From a checkpoint of a small image flow-matching model: 8.7 epochs.
Rows from block 2 of a small image flow-matching model, named by matrix and row number. Rows with one number belong to one channel. Each number is 128 + 32 x the weight over its row's rms, rounded and kept within 0 to 255. All counts start at 0. Numbers have three digits each.
Before each channel's rows are labels from the 100 images, of 14976 (inputs lightly noised), where the channel reaches its highest value: "strongest on" is what is common among them. Only what is clearly more common there than usual is listed. The data: fractals drawn by 1,000 iterated function systems, in grey. In brackets: how many of the 100.
# convs0: first 3x3 conv (model.enc.1.0.convs.0.weight, 96x96x3x3, each kernel summed), inputs 0-95
# convs1: second 3x3 conv (model.enc.1.0.convs.1.weight, 96x96x3x3, transposed, each kernel summed), outputs 0-95

strongest on: dark on light (97)
convs0.77:097110117103080119174107108157126126058152118082130068139012094138096082136103099156104086131142144102084136122109113081112114111101112096056076157151115142110131097129144133110091090132128148149111052080100108143145155130132119158062126066097099078132134121069109121085103144118106119104
convs1.77:220177158141112119105201136169144156139112183142190163121127151110149139103204132122107080171119055117125124157119181131185135127108118152127154148128171114108187138127106167181142126103127165150094104123186131106096056117143083147126140122175155191086123149150123107125164137108127092134

strongest on: dark on light (68); dense (30)
convs0.81:207102178102108220167079084184082085092106115148125093106115121169072111148076099169088124103155095116106170143142134171160123116120081106157140168142109145110112153089106120112108090123166115097094079068131118130150132111145112125108106094157117062130125076117090077087096132118121125086
convs1.81:188091128129168186109105107146134106111061125085118156201189088122140131158128111184167123167165154123069092140085125149119136154078142133080123136156161234212130088134144118145136119170123092169103093130139131147120123156093151118146127092087095142134147129147055142103101123135132146115

strongest on: dense (90)
convs0.68:096115041057072148173136156152177146115183123167116131128139174159139121185137115173140215111144136111136146119136070099138115138069107136016090147155098151097128128127167111110152141167143109140163113124100135098143154105136092142103176117086096093146159136100105162156154114164143121126
convs1.68:128153193168129049105046141115131145125093147161129184131143107121077156040110142129221099138114161154095141105082144117086148091137159113148148115094148071163115114127109138139118109113145164143166093126161127175076147137142103101085098067103113129139102127106160157127079104140127166178

strongest on: sparse (94); two maps (80)
convs0.72:137135057153126171136093147150137120197110085137176180139132114139088167104133136157130110100150125122114141125126159181060127108063055108088059168207138159114146104068196086133170131115125126151144167170112140095130160154093177146141138155103173158128104115134129110106103128118111094179
convs1.72:145068145099117132120161091132112113167115148115131079114156127154181145112094132100080109187168138103181189159112112170133119106138133115075146112102094069139134102169122165099143077097140148135066113099081125173104124081209135117115147150194104137151193140163130176181169175131157156114

strongest on: dense (80)
convs0.95:083111134132115118140136147161206175093111150128138135136134078116145149145169150155154144122158045126099150109081048094081008126101123119113124116068137124151121108098101135077106136115145145140118099096108119136077107112111115087132132109137130115121133102086076115111092108143139018120
convs1.95:065107106136109097147186119123119101107168120172149125083049126119094058121176160112186159082095109127160139124147127124133107109169100119194161131124126124118161115133076184073107138108240162130172178186136145134137133091134156130089137118150133128120172140113135066110163145125147150137

strongest on: dark on light (100); sparse (90); two maps (76)
convs0.0:108086091127106139149094142099123133081143151096122091120062165126142137144168134090168086085114136154121100118143144100077130097143077074126118164170118102135072095142179107063236109143075096130128080122097112121084133138148116108104114107096125058102094176047117106123113087119137136132
convs1.0:120091166102148125153160154160110095078170058110179136123131153088098137133113137125107139195195075115164135172161134125140108128124114152160107109075114164114171072163077067167167107144097112052089176134125140115140121184142102104195091138117113111131092159138110145184146170168127130155

strongest on: dense (27)
convs0.79:211133168130123164170084111193096089117109172115108073154117111174118110165083106162089124092113178107118151114077167101098137109108117096143134150108112127140131089139097118111124096147173127128063130141145068109109095164044130134144106124193109094123115114130144063107087109115098193077
convs1.79:101131133086093125083147105183179154103136010107145100148156148105134169147149131107093100173110102147157168134192147158135129190132069150130178121137132173139137139106163115134140170064137142090177078129119160163187118146207127152161084141184113131089117132118116115102120158119128134131

strongest on: dark on light (100)
convs0.56:092046142104058152128114111145133113081055107145125147103098074126153121100103125148116089095133164090122149157076148023125127133129129126108123120084095140096171080098123153125092082149151114114050116117097102104089153098135105095112129070125091119120150101087116090100120088161059135124
convs1.56:076108117093111105128161100133116114135090072094110122174090115103102096128144095165155058136133136109158098120007123040111123127152163133110070139148123115147085115115113088159126131102072160097140118125119162128120113178090128113145135129214141117121118141118180119137158033109146130128

strongest on: two maps (62)
convs0.20:167120110120116189168057060173118095091110110140125136106120074215161102151067087173085156093188094099117175164151155195157135126137124102142115148127118135103105117099098144103123103161170106091085099131100116153120136121131110081121156112151096102104153072092136146127091109140179074153
convs1.20:146113142136095168155063154143171137136104151153119117147142116086081115210114122157105031150139113148157141019121145135158134171100126133172121128157168119094108124125130049159106124143109080117169109137135127113145098174142178115145120141171178115158131094146183077125079137146171139094

strongest on: two maps (100); sparse (99)
convs0.85:143112180113128177145121127164127122095108168134117114152136067123154104119197143155132074126123092107137144030146145114140135077128116085129155109082147136169124142089112120076074127123135157181138098092113112111097106128139083082133113104146150086128160078076074076098045115084105079084
convs1.85:110123107130088146152158127143154106160127081136123176080111166131115155152129130145117146104124118138121176113127166121142161133002094129056071107134066105116118130129116192188150147084173163158133157137139152100165135118134128143130081162110131189111097178161100134138107066157056169139

strongest on: sparse (79); two maps (70)
convs0.90:134100137108108177149158166179136177104111149136068106111139100171108065159144164179192140093124065116064141097128087140124106120145109125139138137098132120145199120105152131154053166119128125104116104166113117143129092141088111012122123101115113126150121071089115129139092107122136069076
convs1.90:143112130170162121153146093166221143166106123131171183134142122154167182101147149120113098119132030175176146136075065187080060098144143145135150123120150131139112131107146153117129132108097155130088134150137119104139137084124147109091156198145179073069170121119106149141113099138115080127

strongest on: sparse (100); dark on light (100); two maps (94)
convs0.5:165127074135145094138142185129081142125111108139143153144166150137201102155133135130114105127108111185084145146140107117141123136078121123157181130165160120110141089159119122132147134163113213143129108178175159125122138189164137150141141171199104170034135175096157116188136067156179162140
convs1.5:037168201154090079100083150122129148107134171086141065111165110127066176155135169097087094182130096142144099176149150136177102121127184144143095083138093113112149148120132120135123122126101077158153168096120147119163134086129120103124119134060162105158139121127154145066092162112094182132

strongest on: dense (33)
convs0.25:113074091082069145150109138154116110107081134138133105169122116108142148150137132119140143087107149074118107049128168104120089040123059054109099102086104087133123101121139125092127133089143111138099120116086102119072106075087116101145039116157131145143118135129122100113041092101093140126
convs1.25:157127186124164095172115117105141128111143135118130104150121105072143139092088098153085103205084130134203128034155138138060142164080087135074111078127090103119114121119114120127103148066122153117156145088099136098195110144114111135102063105100129118121099096096116093099059172124116115117

strongest on: sparse (99); two maps (86)
convs0.12:138191161183168100130105145118169112111119080125131129138158076117105207080111112162145094113121145115145136152139172079151139132189134119132133170132148145152165127063158116139105122131146090118095111149150125119086146087115085133149171119072109118028132096118110094116119052168051081155
convs1.12:093155083151140080106113103172130106166090110105084102192126169099144151155070080173143095050094135146077091169148074135117111123172183120129145113120176094162145157137124076143100090145062121125113140125124128164139136071113105102123145094084087092115084122105104124142146048095130105101

strongest on: dense (67)
convs0.71:116107169140130161106130107165061085201134135123121154101131090161089100108110145134119058130110050154076158107211126215176132123144120122162154111135170130148082160162113135066157099084151126140130116119171143184120090163137137098139130146142151103129134135124118083162065127141182169135
convs1.71:197142119088076164114156175149140170150166169066148188126144137168138157140144104080072063147126098085168090156107141108116170121095117139144107124121148140168118109090132130126034146164158168168113123164131157119147172167145201140125141110120107110123133152140146133125158139170199156189

strongest on: dense (44)
convs0.30:131156145193177081069120205103170128140159142079156129144113138159106114067146144090134062126118121125158118147151137157124110106143165115091073084142175113215105112196089178121146118128097109203117070128116132101135143085142133144144110117070155100118119173139103113142146104124119108071
convs1.30:086159121149106153105162166113104130149081094129150055089118193158150097140163100124096114117125083126097138161161092212151130097139142108148115119120164081109089154167168118127177104081081131159109121142131052145112151096153040085140147131122105135119087073107089112117134152076067151127

strongest on: dense (94)
convs0.93:094126112126118143149143171162179170102113166129117109139109091129098109163183154153152145130122043114081147080067057082085001119099125115134132134074141124149126110097119110108120151124138131136129122123114090110079091114088139085145125115138135130099114093082115087110084102132108042120
convs1.93:150075169153120098185180085145138152160131099099137122163120115078227148136115131122117169097088117081141114113157124078099099108176122061129096092166056137176114098145126129087134083141146167144155168126153157125117127160101073150078091143148045141105186121130123107141130127155140108101

strongest on: dark on light (100); dense (29)
convs0.17:101132093149148004119175156099155141135161179131118157128123133148162133111164162077148137158123156124155140128117112098193103141170170158141198140129143105155062158137061121082147139129131142154146109114138115115102086136157092142084104134153163120192173172161148162127158163138177132068
convs1.17:136174176153169126128112130144101129098129098075103168098151156084149123103123090158164117168089103158093078108175125155089135164145074097090063124099086104147128131102126119145104124096118107153141128130082111145160093174112155125157137096118196190124093097096128105119032102055100133191

strongest on: dense (83)
convs0.29:166159157150137174142117120174159107056067138153165156152162103142151152115078125207102112112124184125150184116123188095118159114127083103136124142072136154144139128062143123155098127109179120095119133080130168178124121139153127110146141070138129085157112058108158143084050150123130166166
convs1.29:101144133141157104207106086143119129160082118040106174087086155129147103131141152113185199203144137170146137129107166164163097094184132180107092101107127174093166160132106134134149220127147136156109127141120152169111149068102120143166124144149123131079127147095144122110168143170125112125